config.yaml
dataset: "synthesised imitations of 52 everyday sounds, one a clip"
train_examples: 39062
encoder_activation: "silu"
encoder_stem: "deep"
encoder_expansion: 4
decoder_norm: "layernorm"
decoder_activation: "swiglu"
decoder_inner_norm: false
optimizer: "soap"
beta1: 0.95
adamw_lr_other_params: 0.0026
grad_clip: 1.0
warmup_steps: 830
Rows from block 3 of the audio encoder of a small audio captioner, named by matrix and row number. Rows with one number belong to one channel. Each number is 128 + 24 x the weight over its row's rms, rounded and kept within 0 to 255. All counts start at 0. Numbers have three digits each. After the name is the row's rms in percent of the matrix's.
After each channel's rows are labels from the 100 clips, of 14976, where the channel reaches its highest value: "strongest on" is what is common among them; "band" is the frequency band that holds the peak. Only what is clearly more common there than usual is listed. The data: synthesised imitations of 52 everyday sounds, one a clip. In brackets: how many of the 100.
# convs0: expand pointwise conv (encoder.blocks.3.convs.0.weight, 256x64x1x1), inputs 0-63
# convs1: depthwise 5x5 conv (encoder.blocks.3.convs.1.weight, 256x1x5x5, trained with AdamW), a 5x5 kernel
# convs2: project pointwise conv (encoder.blocks.3.convs.2.weight, 64x256x1x1, transposed), outputs 0-63

convs0.48 098:151082081107160129140103158110121154135163133134156157126120112145085116145109139102115130122146137117144097144156124107104093147164140093125106182125136190121129103137118138161155083112120133
convs1.48 097:123088083137134118103118126186087127146149119118135128153128119088118102104
convs2.48 101:162143119107111137121143153120101139130138117193121183132108131089127132109112137089063128143115126112116150104120116175119174127165114147139108133112152119108156102123134153120105162091164119
strongest on: signals (35)
band: 2000 to 4000 Hz (50)

convs0.41 105:114148120098151123125082108130128109108142101166161128168127155132137076106159146122138148088148116121100137142092145126078139084168093121135118145140166157128110145145134159130138125099172152
convs1.41 090:134121170173149085122121091085103127079124123110128130153119134126123108108
convs2.41 106:144147089132105163120123116111165097117104102119137103135152136167161135136135109176130131152110174076119121107109158128136111131162150167169158156154146159138171164134135160108116134116112120
strongest on: signals (50); beeping (42)
band: 2000 to 4000 Hz (55)

convs0.186 096:127176127160098157152097146162129138144100103112148097141117110129124099106151161125075098113095128125136167102162075133119120113138119123142149117140160106155156110119111083162131148161132100
convs1.186 100:115128095082108104160135098137119175142138103120154093141143129126111092096
convs2.186 104:129138165169137144119110143119103131168114130158113148104135119104146119109141100074129115152132155100143150099134130177113109125156143114179127208145129119156114141138127093125147091156113117
strongest on: mains hum (37); group: signals (35); siren (25)
band: 500 to 1000 Hz (47)

convs0.240 101:151137141164127116100128112103149090090085147140099091137159112130118117159162165098143113136097108140093157126138151092131119141101077136131088130085116132112165124119104144114095105108151148
convs1.240 101:120112105146151158153133087098093146158131082141082102129153120122135125142
convs2.240 109:123104136130142139122112131174149116114163107153121114119144135124156107126127091144083149104107139102121072117122115095159118129142125139169128115125142148078106079131102126120190127144100070
strongest on: animals (43); bird chirping (32)
band: 4000 to 8000 Hz (50)

convs0.169 105:103105144160115116178115139112097185123131117120116166118110077139098115163112133105132143134102160143105134116135151097137135148156147116131093121131159149165115105129131149145132090162062118
convs1.169 102:095096096086115085141103153140110118147152130128141118133167129099088114119
convs2.169 091:124161114075106113118126115126107128161086110167125157091083107132146134107123082150081120090162116130126147135128119097124133138153090124161165130131137113117146124122171127149089113086155140
strongest on: signals (54); church bell (27)
band: 1000 to 2000 Hz (37)

convs0.97 105:087106098160129132107114153138108146142144111114104130130122107115124113118145148080143122147112152109098130136097084162103127173189102153161170145162175135117135171134108113152125145146115141
convs1.97 101:115097120110126129146132114110186194157157124100152145135116111114128109136
convs2.97 105:129118161139093127124113118132099121141139136145141126121147108156144104118136098144132118132125206141097149083142152116135095142129155143123124139123075119141141174142186097160132112110071153
strongest on: animals (69); bird chirping (58)
band: 4000 to 8000 Hz (57); 500 to 1000 Hz (32)

convs0.79 097:121134089141161156101158154114181183143148133129149126151139110161125099136126146129151107155153146095106159120119184094127129115158140087106113167123119164120144137102131149155139091130113146
convs1.79 098:116133118116123135161174182095137175162139120139143150139130101093115128129
convs2.79 105:140173104145130149143107105121090133127133104157178155085139090106142100126102121107098094116166100093144163123098174135098123126147130122082102136129153088129126135119104155139124117098129155
strongest on: signals (29)
band: 1000 to 2000 Hz (58)

convs0.74 101:090131116179182139148119136133137180126121138094105140114163155128149154153121111111113111112135119122163119109129121142113143174122153116096099137094164143120132106175117187123106119165112108
convs1.74 097:152124159144090149106116142095141123126111097138125137160130112133180185133
convs2.74 094:136126107098144169154146108124120133110150124172152115126130089136106179148171109145119127112181137152095130119122133114109085129118146140111139152150100176095116146121101105072100134136088121
strongest on: signals (28)
band: 2000 to 4000 Hz (58)

convs0.127 101:176127129122105109118120140127103132073110082172160120139122155143140148124141085127157122112146135170137113139126158116132145125131154128138159095130127063141137135146137172098182149161114130
convs1.127 090:108110185130115163095154107122154098116095132103158104154135124120137159119
convs2.127 114:114136076124179133148122142138090099109118098137174089146124105131135150136119105130133161106129072121189135106088140113104115152141093099128131118093149106142145113090120126134136154124163122
strongest on: mains hum (60)
band: 2000 to 4000 Hz (59)

convs0.208 102:171167096148131176107117144141131133155171139144164122129105093156098117114152131120146112126134129117109084125152167098121128097128136159124081114130146146143146100088073168148130136154119142
convs1.208 100:103099108095120101090138139115150159150130110123082100089124151148107154132
convs2.208 098:076130124129145103131140101092084121132109120146094123127162136129134146138154087099140111161150181135146142156141130105149146087099132132112121138190125146147102118140133134098167077096110136
strongest on: animals (35); mains hum (34)
band: 500 to 1000 Hz (35)

convs0.187 093:190144144121104155115147103118123108125139108138124117119145191173169141121099161117124115124148184083135134149157124154107146126149121183125114096111177129125134145127129124111149128148107103
convs1.187 095:142110146142134138101113166096119103124093107147134113089110088138124152179
convs2.187 084:145125171154103115117149137158111130152144150140128127112121111147092095166122122130159124122152078128144140161157071111070142138097115119145148124121130099146189114154120122130160147121079132
strongest on: animals (63); bird chirping (47)
band: 2000 to 4000 Hz (55)

convs0.63 098:133134146115138159130126151094125127136170129122140119109156147084085131099121116106163160129124146162125141116143144161091122159143096134132077130150165101142157090106098180120119146165169127
convs1.63 102:103075095143132134101130171112112101160115125084120153150120134140120128094
convs2.63 091:145159132143133130093123095162159084131128123166115111116120145103140063149137132129138118106099143135115121099148121076139116105184108099134128128156170160136105139143132139171145105119174111
strongest on: animals (34)
band: 250 to 500 Hz (32)

convs0.62 104:150187108137096133081143089145126126093137124164155158090131161151146125107130151150120137098144150078129116114135106136128137093142144150138086105123149102128116101118092136096150145118169162
convs1.62 103:101096104101098159169147125136115079097131113094125145146131115148113101108
convs2.62 105:154119175141089141134126120087149132092163140124098089125159140117154108135147148149081155150130143130116113129163103108155108080134102126169116127161123101125108139143083112170145116089144134
strongest on: animals (62); bird chirping (58)
band: 4000 to 8000 Hz (84)

convs0.235 104:120095136125124136160140112150098132120132131155137131108084123109097158154138141118105159126122138118112120093155143151147063111179084170137116130142165102081135087162125156094135122123111146
convs1.235 093:099099113128114086119149131138144164141121116108080081113131143165108114103
convs2.235 106:094116119152092137113134113104135104164097146182143121130107088129134146157130094144129135132122117114150171110142092141138139145131111090090108121144150140161111151133147150107145134206099093
strongest on: signals (54); siren (44)
band: 500 to 1000 Hz (66)

convs0.250 086:145156078147150163099130164115111130093169157146179143136089092082129112113104112138092132152137127129114159099142128115136114151096116089106121151123129112121159138159112167123096107119100120
convs1.250 105:133147162201141135160139144141107125149099144136149127097100116127100134106
convs2.250 082:116177153134149124105129083126128119099147081095184154129085122156098124146128152112125085154109118129088140115148142129133101108124148160138088145088109119133136129146146142084119136081138127
strongest on: mains hum (82)
band: 2000 to 4000 Hz (65)

convs0.177 097:134121113138158112132082099176122083117120081130141133164121151136122100085143131131142139103091140121162125106139135079108156134100113143140132061095151125138128171128105140121141144110168138
convs1.177 094:117149141100132122114095106130167134114129084107117129150106106150139190158
convs2.177 086:144114114098108083077102110163090102131118117162147156103131131158138137141108118102112077097133126157105134137136115132116130118128117119165138128115139139202121108129113154099116158100092089
strongest on: animals (54); bird chirping (42)
band: 2000 to 4000 Hz (51); 0 to 250 Hz (33)

convs0.107 095:122153131171130127168109136146160127118142102094101151127140142155113124141142108122114106135139127137150130139150086131163105105123126165110095084095123146174143085164093136131145087103079165
convs1.107 108:116107138091081133133141133099093159141135087122149151162114095164124118127
convs2.107 083:092151115134130119131172131140126161128187093171134121132127147101130146142119115134127164126123154102102130094122071147116150144083156104118104141125102127121181132116117102121108098156126072
strongest on: signals (48)
band: 2000 to 4000 Hz (60)

convs0.42 099:147139125132141128144113146147176108116157117170156109123118136145145122189145120174140107083121122095159100108159116134135122161101122138119137160079085113118105107082104136139136093161126114
convs1.42 100:134111115125113132108106129119081095136119117129170168169181155148121125126
convs2.42 086:130122151072164087130128150117131139166150131156132128167127156138129149158110112124132114094096156113096116154181155171148086122118092156099122126094125139113139173106141146142133151143158122
strongest on: signals (30)
band: 500 to 1000 Hz (49); 250 to 500 Hz (39)